A small image captioner, trained from scratch.
Model: encoder arch resnet, encoder norm groupnorm, encoder activation relu, encoder depths [2, 4, 2], decoder layers 6, decoder norm layernorm, decoder activation gelu.
Rows from block 3 of the text decoder of a small image captioner, named by matrix and row number. Rows with one number belong to one neuron. Each number is 128 + 32 x the weight over its row's rms, rounded and kept within 0 to 255. All counts start at 0. Numbers have three digits each.
After each neuron's rows are labels from the 100 texts, of 14976, where the neuron reaches its highest value: "fires on" is the input token at the peak. Only what is clearly more common there than usual is listed. The data: drawn branching plants. In brackets: how many of the 100, against the usual share in percent.
# fc1: MLP up (decoder.blocks.3.mlp.fc1.weight, 640x320), inputs 160-319
# fc2: MLP down (decoder.blocks.3.mlp.fc2.weight, 320x640, transposed), outputs 160-319

fc1.547:104110126117141152131061102187170202128129150163143159135096160145156134146121186140149109117113085104183105197163126062146078055161109134096136145146112108140144157205131146111155141156158134104150116152120135129110117107144131107138114101150152152126158115110146100130153127157153192125123139129128121136135093090158133125162080045143118120062138178165127070115167134131133149109098111137183135140122152084135214098212088096159129115112161162129202094143120067145105171086081155
fc2.547:102125131080092097099054187102123107128171062148116131109145129211100107142103172084146149124136135070108194110155101118156105102121158094140147113149159073123060148096093157136131155152146114118137164099145111113151087106106098162082168145189137161180121128143171145169127086131175170123156190192115133135118147135120114136124214153111125128149128114130120066139111133102148123144149096126116124117129141123160093102125124211068111149162129112191118089148113140100161108095142073
fires on: "blossoms" (91 vs 1.7)

fc1.429:096103138151080130119135112153161087094135136059135155097108097099122071110127099141162105107089119114112160076089048169129092146117115129107133170094118101124108136151092161107129097138111139110131155161120072141133158173122157056107136107089104147141091059033127100150154191171113064080144071158151108065157108158093132176130171161098151101081120150161094064118144128184118144142111105136144136073180157123166187147145139095178107124122134142168191069121119082129136138169156126
fc2.429:207076082124144123078093089135131120135076111173176104128133130160124183134137124112142119082127167123084105136135100097093133114164104134125136147175079157140109149153118152122128127118157164188148176170190085155138093122123137169132128188119102096100121107147099105108113140132091101105097106161107074132151179148137114140110102133165113147143122171199106136126099119077149213143157071046095121127082162158084139100124025125127111115075136159084126086161179115111168122074081162
fires on: "leaning" (100 vs 3.5)

fc1.496:093148143179051128131095094081090186130089154175031137186084133159110126126138122176105130192103077176122131151133120142127122117183100111189120111134134121141102203077175069163132130138189105102157145169108118179083157095170132089095137138182120164086100087161156146115119090110141083179122112094121099067174098144133143110124154146136062118134159171116121188133119112115170076145134161135121091137078100068168108138098086124111133164148088126166099084092056076137166084118143089
fc2.496:153113135164230155161191116102108165126093133113113102169126114097177128141063124129115135146065144093110122189119193135134091112205047097135114137160141176145136086118095097087149117113135148071100075091138165127063129099117148117094107126181195066136121129109107169143106160110170121115163121099110157138158088187130175093145138144146127147129144156094170159157102153081092122123136056175194099132111053186115142114162162161139112094185207136145170165111087148119118106194167123
fires on: "red" (100 vs 1.7)

fc1.309:146184163091125152117130132181100184182178178139094120082075134111196146120119137072096147166123090115165137132103075110098153118122134177114118175124139074129109131105135122170106084095108160128148159133123086092133144116151181136129118146154094160152118145103099071102151110131122121078172145127098135096137139117113093167118135119070114152086125145107108115112136122140171107100184099125150112050123163081151198125191146135125164066166075213106143143128069125153135119103157091
fc2.309:092158117120132104134101200091162093147111095146122144108121165213183126161106166133118152115126142069131129097104128138089083039135119107114137176170136098179163110114107152122225144120100108136168162103160142150126138118099116074115140155167102161122151099162159171177097061123143167140159138115080105134090101100116110094159188133104103121159143079174090067103114196121118177089116116120126123091161150134124147076117128125114117104116112078121169101126097161130152127101105111
fires on: "blossoms" (76 vs 1.7); "flowers" (14 vs 1.7); "leaves" (10 vs 3.4)

fc1.332:108067161139170116143121137135109174142158150127067136136129080154118136138157100118130117161182087135067143089137118125105161106215110103104173107111160118093099140113143079089104163179139127122145164100090108142138098100107140197126157190159101182073086147178173124098166193081211136089130121103150113118152141106101124181145125113116164090185108148136121165162121106160146106178110081112186162097120131154087137170074109133170146117139091196160148103080159120080056121099066080
fc2.332:166116166139103131199115074091163119092117143133146134104169104139098128176130141134119070101034048136121145160153138069158173110029145150104119165115081090118102162088072150170144138175112170115096092077087078166171070159158096085126124158072112142139086139134088154109150133163121075175127121109124134145153118145167104095130148086096185129071109107104109204205103113146146104138137153146135109128131090196102186104103112102170170115089127132125146108093116143153106175101121148
fires on: "leaves" (93 vs 3.4)

fc1.527:102154166145100119103080106116111140111140173092133094109119201110162136184127097079129132121121089067160165140172048189119178092125057084115089135101111139114159131101130116125140109133159162198162146066147126149140128119144144129113073146134138155137127137171071138070112042104154109182096079083128110076103143134108055123170108119111159151085160092138170126096113131143130165149139145143141079110110127175119197152132135172080110116191160089149138131136090117133121100164144113
fc2.527:050172176082101129168086156093146140130152064163140146075093113100167191130117137166177037091161120152060170150115135113178111155087063135141135164129148074138103117152170135106116139135100147139191105133185128160096173118067156103136179067109121135125126140160107199113125115146129130076127123117091104143119131182143149128101137114128079156194149137113141139108160123098101121121104104117085130123150100147087098065150131152131163171133120150099168159165099171113156125081136032
fires on: "leaves" (69 vs 3.4); "bare" (31 vs 1.7)

fc1.512:186135145164179155151110117180111127119137136116061130112152121107089090102146148104126112114125082090174156101165204075164150076114157153130140042103129153058145119094141134163136158109080156078138184175157180124134158129137110146140176107174133149151077127116106097122120122122092123154108107031132104123094145105120165154097126118091077129165135134105076105144172163178095155068170163099165132194163089141112131159136143147140117076068157166148115089181158096107170100163133143
fc2.512:121164101071112148158087118169102140121116139136113147139131107153143164176159175111107129117147124136129095166156157135163131181129160103117113133096098120159123116157068092136084134154121097152118190100117192099150123138163136113090113098146124097163084119140143158128133078104091181146160138095069142123123156128101095125130143084128124083069146133096176120152146141098071127137165051126119115157129115194111097156131140057120073159139155133105106136106112116110142100166140092
fires on: "<end>" (99 vs 10.2)

fc1.394:139140127174149102061138115175121153100073103089137194105079099109099096122145110127075127153145155138169172157096100073117122104129166105149084085081111128119152095176095151180106133119123183165171134114069083114163133128106120142082041111125179160162129136052196122111100172088122120140151079172159167150117120137138144171139130133153134061126133094149106120099091094145118103110170144112107114100115152075119125131129102185105124097100196089148128167137118093105131129136103151
fc2.394:101120115132146104139113077141131159105139129131134107154059153129131121076070135121170136144179092132170101116137179139126112156158139124068147108115184081141169147115160158107145078097156117164163097168126174137087145125104123148151156042136118138115194070088138119138130100198166161171126148165135129141127132097097123116103140173165108183174135178118149069128198136088150110185171125131068131154121164169100116181202201096136089143060118127108102163197136188135060098093109101
fires on: "pink" (100 vs 1.7)

fc1.614:143125104135121152118145102114100073123132119121152105148172131199170096124127121128098105149065159139065146095091149178125122149190194108163105138120122142116129062094160081122064149153127092087107130130103147157110124139149137104162135163174145096115113096152128111111111102104153109144157112058159124157161148151113125117100106107136085135183151132101175129140100088129060033083138097101140160138108102118166150165166145147025188152157115079149150072141122156178181146094124121
fc2.614:114091131118156144157162144103148111151177133149102113161130132074118113108124125117130145114119087149119122121134095127083157193144096099143117113158105151138164115129152127143165096150177142111121154097139145174083105141138142100176035155132113183051169144117146159063110135093169069153102144089146150136180087189155145136149122145152127110142132148132155130131101136135143080104128131176172105068128068116094139173152111100144101087124181138092106139096075148093152047169129118
fires on: "red" (73 vs 1.7); "<end>" (25 vs 10.2)

fc1.498:095121144194113148141066084067121130147136160115130135069130127068147096183126112182112088115175138178136149119124095104177190154121112178155119148118148106112129146086120160130176094157063142109096136101127090128124083084101087176150087140142131144128114132076115125104204106082068061100111135131145147090100148146120093127104055132167095128099144112196094153136129112127091135133203154146149111136110111109080152138146182128121103098193096132133114167146101153193107116056072113
fc2.498:164134142184087182123174132137149103127123125135040117104180099125098140089189123137097156142116129130120126156141108124080091150134122103183106105108087167143100154158184094113104163131129091186096193116142156139071183171139181128116160158149145076159167127107139137134089131158138178109154126126123143177112078154099204145130062165090142121115119125131089103134137154083146107143137090145135143137110092183129118111097187148080110140087215203192106147142166197094095166155136116
fires on: "," (67 vs 22.5); "<end>" (33 vs 10.2)

fc1.500:131082180157138158116067092076134176137070189160098119184099070180090145152146110133130097121124072116136088193125098102157101186116164109093148165135119109117154112130126179126141065146156139085101108130141103166175080099111170117118114181111146123070155120132108117148113142124115154174150073092149137116151133143137132142124119163190159138134137090137171093079128148113144118092150148151128136123104122096084146162072070070129180101100155157157111100102075162167060163137145127
fc2.500:067140107102175136136150118137063114185191169088065092185166132155138195165148065131143171077106128150118093162166127135072131108131053143129125144116105104140130140108129156137097121113121153205150108169116190193078103140094124102139100106151099120134120135117099116132111120126138142100157166105157189055200136137198129118136129186105119179135167097109186134176135109134060063163080071162105156093107138143082162156162152147162061194129139129143135082084108126157115093159102108
fires on: "red" (100 vs 1.7)

fc1.432:173122094180077137118080122089120101160093154145063106154143107127127163129157078169085110145081082163196116152120108090139118130176057114136136118094129096123093135174142143115164123122106134094043138109106177146120172170097065160135122166109155132083157188172137100139100089108146103156201098103219108052180129143128134102187089132166100120142170149137147132139100122109097115095104119118180163157051156107100157150114082161140190118108155130125157094123125092173115132117146172
fc2.432:102085136135145159146172113112136111119169170162091088173118089111178143132124064105134131086131070133122131123163092109068105130147108146156135140159109148123148138145100155147127126157176118114164110125182141147091067144209138089157142191183106164070165126076149092119127160120152063153165099137084123116174141203152106126114181142121105168140166128096132112163157093081103072112116114150103096152130059107147092133111066121095112185126148130136170088117074136147159076154087160
fires on: "red" (100 vs 1.7)

fc1.531:133121128214052125192112113161137164100063108140125110070188084148053137172114121112144143122079176156129094140144116068131098125073053136135130190114144095118189121144103143078038112141099132099138127061169144155146105116104075157166159130149177101194160108092128107156182108130114163120120130152119124121160191101145152168089171096098073102070120122156133150143102109105173144146114138075125097133091094123139160165139138127125129133151067108108108116077166071114086190131102154
fc2.531:193115132141144149129146163065086164170118139162085054123148174164135094144135132143140171122150091111148151131078127106101069094083126124079149143131146150069138102122151104194142153088079208070130147103122198160167104112132163093116123175137162146170112076112071094130121107154154189125125155167144183170139131104100117134167117172111123149126125162155094084165130163127134177178151104176125160162132135153112135182114161101130155099077138126132140085099063133147078148146079125
fires on: "leaves" (100 vs 3.4)

fc1.359:114112158159128122102121113060144133158086149162104110183098093096157158124133153094135127125149077108120113156107122135084162137164113079150076157118145090059084172111117142091099091136163097055075137122133194093128167155135124122149180117121148158063138142123149112089161170162125105143202107075108121034178132172108090143130150113081129174113178121094150154162139082099193121137139136151143158158142075113178096175098172157069166162151139102118113148088111144104097171111127094
fc2.359:128091118085167136148189075079154110161151087151115103087151095165107105122101114110150132106126120152170146168167125103129129113186081126141161130158113182074148115093104112159128116145196152147089120142164112148060122160129140063160154080195172134153137108115140145091122122076186098143109133073102140141148092204133158072154107123146146134170157209133140137126144130158126068141171135128134178081137139168094128145190060164128090117162121139149150116159097106133108106150166129
fires on: "red" (100 vs 1.7)

fc1.440:121138099156146139135175093166140068136162134121111101150099111155142094119171133121153109064124119107113138209131150103091140108157161196119112168123166094095128120124104118119130128163102105114187100123080128136154106089100174148127108129137091127099182090124125108167141120168112180099150100135119170074196055098129175190045135106131152149102177134097144135135159082132134147130145107180135094126139134125186175145131210139042208133089176077108126110190145163118123204157103108
fc2.440:161144128134131156093113145083122135142145150177089115106151114116182170160121090126143129186134138132135142102155133213139111129138182099185186095139145165140156180086129104151147131127136138071151111127182104067158100171189166148112127166144143158144129147139073162105099162115150133100133120102143116158100155119097160134146121210134122126149119135140133127138114115136175085106124182077060137118108140118096111144150102136215123149061125161116137130114151133074089127071082174
fires on: "," (91 vs 22.5)

fc1.179:117114134107053160109033111151068104136084208126130186121156121186141160151094065062127071151131133114107151154098149143093135109170143126127123118110132052099136132131112068164122074125092148062115088175148165103128105125124074086153147158135097136144137125123127150131105160104120101139157185092143148111101094118147117152089129154162149165105113095092154142148150174090123058154143114117121091114131146078188144149140168147068152181135125145090124151180130103069091156141164128
fc2.179:123089116166186176203143116092148108135152147182105062184111080145169136080090149104132102095081079166146135138163101149147127124109051156146092158142131181132156179119061101145152115123158162099111115096170165176084083153164138098143118134130137183119165082127169148101092136097163111133156132114128189134151121161157114116104109124131096132184158176129158143161141129165122088141105074169133174159089151087100134157131089123184142139143101091155147104050095087200100073153089124
fires on: "red" (100 vs 1.7)

fc1.476:132065150146095138118121119140175166160121125134114096061153163143178126127141153119049224119061102111124108113103130073130115131157141126138084138127096121077113146120129143187156115133117115140096200110122164193116087160129151097103077113150101135146136117123109161102154136166146102074151137124141144123133147093107123156180138166159113171139149126144180116099119096112127151112153088120123179121083142135126173138181121117144138155139127079142151120117105196155171175140071141
fc2.476:157138097148150201151108115102082117110196104140111100205086202129130099104144117145155097119164096180143109142171156116121140190170070133125157073126113127123113198173133161141135113124143108124146097142143230148135090104140100127113096130146173159125142138078138194125135124117134121169170117155111126117132086160152115175069102176162137156165158133121155113124130145154117109120149126135183117084108124130148130142134159139174093131138093112130182134138073143070112106177144108
fires on: "red" (100 vs 1.7)

fc1.155:133218178163146118171150159086107198130056134165102121130129101114111083091109126062146110088152120068140147071153134076170108164121126098183125125069159092138121081102110085145121124131111130108155166112156140075132131102170123064143139093183154120121124117091156121111165145083095156144120117164135172168144105105122098137090126034065122091151110131110120100086179136118139150101111159086098163113145158125173141129159100109123128101130103124131131194172127102192135141099121135
fc2.155:075159167085071129106114148134152059103191096072162117152101169080128141167151157172113135141150128158065140158035122118118169143107145141059081150101106044128108128115118163129149122203112127043136135138130087159116107101120150119107148129100111137119113101134148173143101137123086108063112113139100106093144148107145068131161134111148171128126152088148136098122123089120141145101178096133122166118177095138149116147150062207098106153139133068112151123123117102123147099161131095
fires on: "," (94 vs 22.5)

fc1.628:144137172034139126123123129116105154122162172136171114142203081080151057096145157156034136134173159198155150157098155139088084116129195132139139156163106131140092137136090112121086173092119140109129073142125146137103155103116125082103140150123132139097106076127112145067078098139151166096139137118153093129147099124117120125102161142155078153146100127137125115127098135180119082140118150172152110125111151127175056099184070155091133109068154189158125146134107139099169091151155093
fc2.628:154140092132190177153104187090174048150131193130110137110152108123160127171147125128173147095139107050100080105164095102149028112142143137101073134146105137132104168118122085130093127118104102099191091128076155151070114083130100104162105136207120132109122131143158098173127180147116157147140157115094154174129129132128128126156155148152081091117108089101094113097116121115107089059083089119175125124106141180154070108086129155107193101175136136175117108150133099182210152190109118
fires on: "," (100 vs 22.5)

fc1.451:153159135144123124112122200136093141139135094175158071110114163125162152148098220087108172102082104121136127137107183139119115134129184169143101150162117122173145127155108113143115087127137095103156136115119136145119150146122138086131075124157134138136078067136072103145109135119137101133140092098183077051094067093150187195094114147150121133158096169117176080046091116121077078153099114109139129124177157090154123103154152147117098109120121213148120155152088122062116068132170121
fc2.451:137091082053171141121119140087137071166109178128100166089114087154153118125095111119116159101193124128198112115115106057148069106190094088157177185125137057112121230088095121108159206103102138119102125182163132170151066126088088104089180180105127135121069170144189168152148125116137175121139203112096134155119100117131104158164132093075076152102140087163090110177102177089115103100132092135140135076160146158135137146110104187103166109132094111128142054135160138178153128144076145
fires on: "autumn" (95 vs 1.7)

fc1.135:148147191107107127068081090159123139182132162082149142099135151092131154140104176145109143153145069130080119152109035048045125105166087141083106195123110107133122144192194138134166139166120175130157128129123110109132140128103106074132094075066066180088152183147097197025078133178117065099151137140203147084145144135144085070144126158095166111102160131152107075131158129107124060104102095124122075135128182122081169121115162113063122096147126104127165236118116088092139129147123139
fc2.135:128117148188114132171162116070145166128123126091139162144094161103111117123089132032114127124133099115068152169106124144178129110152098122102125107137036148125095163179117125153188109118197143156162075158202129144104137119105159163169149096158154148162207156174167168136101106119162126169137100124169132029097134107092109103116102169147093100139124118164208123112206132124151116095120140096111121135126056075148143100087095087237124185154147118162125098131166064129135121155166145
fires on: "bare" (96 vs 1.7)

fc1.444:156188149114114140138136145131110106088101097125154105074150047118138178134152110075187149124086127162135142183121185099147079089095136145089095115103133157084088066126098090130120136110091095161154127056158110140168118122135116141121133171145170061151073139133061080121150110176137112160148169150108159113109113147147094164165119104100097093203127183158134151078116151094119105127052172116121131162088176200092179141103111109064119103094155132144179098114097094123118164139160125
fc2.444:140096147090123162090145124098100204181091088160106100142151099156147146086136082237114132165199149149086089153102090164152116123099097140112146128185113134136132085167123119108101128110132102086172176078107108102075118102114092087128160127110170143141203095140116179117138145159128078111146139086123083118175165128115118130161128125133041154064101115068141037134070107133083135164122123134093102197131154098099052161119170155083152143053141142159086097169207181144132140132105164
fires on: "green" (100 vs 1.7)

fc1.354:110142185109142078127095127106137138093140121113098192058133133173148172140183105145070134150141107135168135085095139072076089105151188125149038121142109126171133070184110155146173138168092158155124113147146127156107182131125115215133119198124149158092186140139149083130125137139113106142125085099136123123038112112105101103170208139086148178152120147143116103101171108112120117095040147090163090110092092112133104102089071107088171118174129132062195106153134079137134118079189095
fc2.354:106101086060121180149076154105121180163115109154123114185074147106116108112121167061143095109172128083120113152126083132177187131130094109134166130202145097117116098114185122142133109077116147164093132065197156190140090142160146060162113056110120128070096128103137162126125087042188157119164115148123164162125155140167101159084067105167133091206154148098155128085166155065142152121119129125108137131112191119114145164166164133170129160077148127143134154073077173150155117123094112
fires on: "bare" (54 vs 1.7); "leaves" (28 vs 3.4); "berries" (18 vs 1.7)

fc1.205:107080096129125096135122076164111086128132119121153122103128142139178146194084145157132196190148089157127091109087126168113107134138110095174164131134117154142131117133203050148073151106153107181131179087080097131117114178150116085134147121173183136161146144153085106138063146109144089120127101143072113147172129136111167140171127173179142153192088155113103068092131099122173133143125130093132143182143096127105124187159066101078090166131135167125118101118141106147133128208167133
fc2.205:086125152194133140046037084156130082149159143147082141100109102159124126114094213137106116125135106124188093100074107153070186144138169163139136184075128148083120071179103160080121114169113090086122211104102124139098101196145140127113138105123127130157117126105089135153111146146123170131174152154142076172143098070155140141127171115153132106130055102131139106160162133138152117128126131149110130156152127126119146102176071153104133068101086061202106099140103099125135142137085067
fires on: "," (99 vs 22.5)

fc1.404:148171120128073102136117113135180172121100124123143143098180162208122120080132153144171155113118160132129101178066097086118139109056139147123130097122118110114127102108116183103067145158066142148098098141158154142167092139202171108143056125129112093081016137148183087116162166120092119109086101123160209126192120140123132111167090118081152132144114108161115183053110114120132159155128164090182175145148105119146127154078173105133161098122155123137113118104107113191129141133044182
fc2.404:126108138087065154064138110116076058114111107124190122099134110126165155115107119122081124084155150166155120157164119139109195098152147139141088144117064133109150153148133166150148079144122140095061059151097119128160138124098098162086149114133097135091127167117090174150102184134098067195131118072107102118118146152102125093133094074088073176093171145079143098133195126116131117102131129136096113137169134185096103131138137127118132076147156178156163198124163103143110084140140096
fires on: "leaves" (63 vs 3.4); "flowers" (26 vs 1.7); "berries" (11 vs 1.7)

fc1.315:139083062151105134084144102119121116170144084181085101106132159139074141123116146155125106158072098115137150081093160188168141156102076157081172131120117123054160117150134143088137104106155126142095156207147102104177105146115156169158124093096115202123128105124141114158076174088109087110159059118132143069160173155132117148183105133128106203099118084133124152101102161112173097173114130118152156098069137120125174155111122206088156134136109125165152071176154170107117143107121146
fc2.315:137101163115078092125172145149156113141128155157118079143198052104136109200115105107146184169080066208141137121156100115095108089133147159194157127146148119178077149098137155110104101168132113151126123078127093128116172140147137082142113158156093128084134120107067117089141154200104079115133115207124141116115116180104136120103119136136121172128080177195111056179142128152108138137100104116119070107143091149121120120190095125147065142140131159116148108134172086112121103108173158
fires on: "leaning" (100 vs 3.5)

fc1.340:121099099172085127132109148139073140083137176073105140074102089146161102112133187177137082136089160134174161104103133140140130112106099155165193112206139205127142130080170116101155169164123113179107146134127137159096155114101125110115118110100124092155100090121046116104160100141113186101116135177106074122142083117106170167109115163119064104133075149137142125146154229179090106106122190154123113147137156137104095097118100104073103098144168132168113167141144092114110049128093110
fc2.340:139136094101085148125173137159113139124075171140127181149167158175097132128139145175113116147171155182140131132155143161112104129125140151168157111087129176184131151100199074108105161134142142077167122123154132129049131119154139039128096068134128119149081107111108100186138094140094112079115173143081205166086066115148117143126092195139064112099179135114152156132114149099092149118072176139133079104113077112177128101111117120190119141174117135112090153104113116093171134135154104
fires on: "green" (100 vs 1.7)

fc1.40:142122222130126127088139106123195160090134075111158143098124071142151130157137143119053102160141152095167159133116112071156143074142175165113102138102097143124153106166095147153168119092187170103058143101148144145156090142091155172087104155098087125130149148104157090127172114137106164113126049180177141153158133108101099109152129165095146160091089139151083145117168155154149136119136125090137168075133125133131108143182111096105111189070103124132107102167143188154131097108115118
fc2.40:211143062114134157156115094120127182123164084126145118132183136131117100123107139135124125157159160139149103094109121155127145221187141109141121112138159139104127118124088130110105152082186120209133055139116128179137133120086161165152144112122127132114123148117133165109135163182122161133144179181174153074100168161164147129113141122122157131153125150130118088070125162101147139166171104104060149043139105119149114126154101128112144135025164124162088134151154189113108136096128087
fires on: "pink" (100 vs 1.7)

fc1.636:112115178157169156137135095137159121137173196115135112059153220126126075126119143091132101136088134083064132147130102111190104101126129115090108151125155191130090078116167128179142155138157115137117127151122095129104131079138131105124111112132115183108093133102055120109100101103130095141094117093108131113153098166211110112184123128135142134206124120140134112125129064177099156159135094134126143074099149168132197143105069071077190126168088164120179140168074142088127134163156135
fc2.636:095090104143113155180105126079101130151117073133137156187123161100111129082094087151155161078137147174105149118144099136090096117123101126146099164120054138174178114102133163080104144098120146114118063146144236122126206085086140143114081106148105155065121103115127135130148117151192134118101109122095127133129170122163126123105111138160141123142197123147185090189180140088063186122150122097158123107127167074148164105140166118087126169135172170119170112138077195157136175140087080
fires on: "bare" (99 vs 1.7)

fc1.441:157111132199075156154187121060146124053164131166120131079127183090171126109105125107097089156075086143063141071088083133110136116146059122079105158130091137111174181142036107097138077106123127082111160112157157132141125157132097139183159065153188142155186144134159126087089095125097127083151077092178141119157138076108167076178156090121129117111128140094164122112112129176157126133106125089114090148115110047176185142104149096078140142129130069168086120161137139066102155123104095
fc2.441:100125187115109129170136145113145128186169198056085072172134116106146142135093162101184156112099127103178137092166103067090085152161144179099139089198166138183134073153174144077129128078117128152169128142154128158099116165087192127091095121152154136131147149134170151102121071109161142107104173097128143197118111217137147167139113110067055177076105104140088094103129125111150108095144103176115143091195129133114079084111138171092115123091121149108162089158154101140141105152139115
fires on: "pink" (100 vs 1.7)

fc1.276:147207135120057121084104118094102192152133094153150151138106169073151091119122088142105152133110110133123175126115103127144119131128104125206128155153128139110105132135160118100161141073174114152131090134104124125161115182114163090121154162123083156144115176140154158079135145161160170168128115149128183070150129084113132090146145078067111111078118153050177146084114151123110190148148062111127076106145145130112141127119098174148121149150147177136131103113112065143118123120129110
fc2.276:126172102109143098159128105101091105117164117089120114077123062134157148111097140081135157138155111179156098160097123076102100114135141154060143181099105111134110132126078140095103124086093157104162132145158160127118132069167124204156165149078163165160130139122180108096072082148132169142124160135159118138113128141168088140107161146141108100135166119173082171083148115132106133123133178088107181152126113179157031122174213157148088127096080113126147148068115138162179121086145087
fires on: "white" (100 vs 1.7)

fc1.528:130107154143152162110222114121141182065106130105125119136120118159068130124131150112106097130014107119108107119120133104182068083135137162113160132122124114070159169156199148114122113126194156127151148116082127163125182126171170093184149120143113168134088153121149176092151127149131150165164105106144171082097115156102143166133116129098135113076147134155115130125095140141106102052146178101148141154066144140138145151098099137147118103154095222170180167148186125089095119120182106
fc2.528:128168180127129126121079142163129227122119161159096145091095065156128143096072121146093114181114177148173105171060108159128191082196115121117135106159149116112150056133130130146141094137124153100093130101155135152149084110150104172098130128128147074113083171096102150137118148097081082157126108060115093149124110149180145095204157075179068139122036090127132190150092182177159129118150095141119127125164121171149104119139136129075114064112138161075087114162103147078154115155087095
fires on: "autumn" (70 vs 1.7); "green" (30 vs 1.7)

fc1.116:087068138150138159064157158115111140141159165132089113109159138114162113099092134120102133188076128169134144184122136161131124088098085123134094099107117145173151166097087107158117184147146121121081132075093127116129104140185144172104191140119144116153127105173125132078074108106139109086136112179130185014172136146155169096167149134112092126083102156117092179050178098124155139135109165166105094096176103072130208147096097095084115114108200101133092139118171087121090147073197136
fc2.116:094117103147128121196131195090155083131136157185138080141127062109154157107108089201082136124181095136179133073113130144106166104182135105135147095124107142083164172161124104105158106118125113127155136161157129156091113084097164195138117127119107114162120104104091136169125101144123084149157189131180075088124150160130121123167185109087149145133112165108096165125096137131093129120115058116122178068128119189115083118117195098173149105119132161119141086115176206132101137110115141
fires on: "white" (97 vs 1.7)

fc1.129:115098148147123072097161101155154111147139077104159103121093109165133071098120136098118089137064096118123127170148113106125113057121086159121102101122171127201149079132124170092138081122109123160170161174078120161120126063163190106120152136152098140128133050047104077160076140137120039167137070125100100102145101136096123086132105136123079166118128109097152105101127116141107147097143095135157134149159089100153101154135115135190147081175091138168107112159112048099101128088133157
fc2.129:159123184184124132192128155134143103107164143168123113101114077115135156213097125140138119097133122123212145059125126152179127109110198132168168108143148135111144137137151136125098127124158132131121084156134155096138132140133148113087105123116177135149115060129114127083123157169122148119102125143134095200108171134101105136076112147147159126143084134157113086166130036109191107112181130107209128115114197126133116133147085125127051134147108187118088114140148163113111148090146235
fires on: "leaning" (100 vs 3.5)

fc1.216:148087223105141123151060163159110142116151101099055117124124116039136090150123121118134055115174092177205147050122127164132206170095158116120142064097195122163101128128127150131118152086083115114107179131139147010127139109158119131143198163101127162120157106148104144153053170108098042103138100106099121095147173150150108144159138185154145149199161153121139118039114130101149108119146156140167132098159129140115130117075075123013144180111153137092137111128165104102135135156111157
fc2.216:158145086140132101114157139096115058123112113152140148111107145133133137156142133115068166089133127072000177126148151098166133098139135157122111134071060130119109110113143119115119068137094118154121251141159137087158146141149131150147135083147197096141149167161128123114116123140094093132118077063153101088070170098123115134156141088156129146177159137137107095101152123122097121145156159077166130151112117173118089111106144090000102065090206108092084107190144129132173090104124138
fires on: "<end>" (100 vs 10.2)

fc1.88:136111102158075152082116080156110107170147118093080190136118075140101146174169137165155144142183174116128105185130080066133155166115110095127114089080089090110119147078135124110115100111130166134166167095124087124123133146093070149163176044157110096095080128064138143158191180133141131078115106129147114136122117107169095121071091137142131136107121094119175122115070138126126140143179136095157142111107100120138145110194128118073115152110137147123108123153117135180155131097189107
fc2.88:118136132102140128165109206150107095116107141116148123146113114166145130135110131171111128091150080182166171171142130182120103129107094067132117138149148126151173146162138153110137146133148111180136074163151160147120137089173159095123124132115092075152164103135138105125080161179118130102095183129177181160126131179151152157157121159191116125129171174147110158109128105108135139081079129129166197084089125154145087145074123143166143156095132126094151154137134106126095167138117178
fires on: "pink" (100 vs 1.7)

fc1.494:116080111190139158171141099140170044146112161142048106192080112167134141192092122155094144158093093133208101159154096103147102115113092116030149124153140113103134155130135190145163145112164158104139185129071119117130106184180123142150098108106115151173065111129135154117155132123115113103126182077135135081117120129137098146204134092145078134100109088085175115150179156067125070118107132104130117154132111088103170134154155127143145144097086171115102112119089098141113124145143111
fc2.494:132121089130121115120157163096125193119138113111122135083157112075102153072126107191094128133129186121102176082042144107116168233099122107165183094176107110103140157135106081150100152075152155137165103166181156092088124154130165087211118076132068111150128088151133089158151168072072091125147149134164185133141153200119120099172132245110105137113191163141154162090117137104137129133109112107066143101124096104143119143116133107061092144160150116068163117117079146150125090126135160
fires on: "leaning" (100 vs 3.5)

fc1.100:086171126113168180142127123092116144084111124117133110050083163136179152047099090065124107152108122148061135127106136128056190091098155129096081182085119124123110157124146138161185151131086120150144129134189109133151114101161175135114072126127089170144106144142066155128102125103127069113103149121089138080073166156143104140153106144172133162194108078090105122135158097159144151136137122144148124088167113173116180119151119107053135086164111128092097147125093062084090114151171085
fc2.100:082164180140108096129111147109137135136149134160172135179114149119124093175135142127159086080117099095082109115136075153157077149113088172170138095197120165169084131109053107110103086117154163075106166088138188214119095145094097133091186139139143117127097157167128181098141089119213108117143080077161130166102163076128115061137108144092110113122173123159102161087158139134103123061125141165125095146097118078128166113144106131137135164193088109141144125124187175117201128130081113
fires on: "bare" (100 vs 1.7)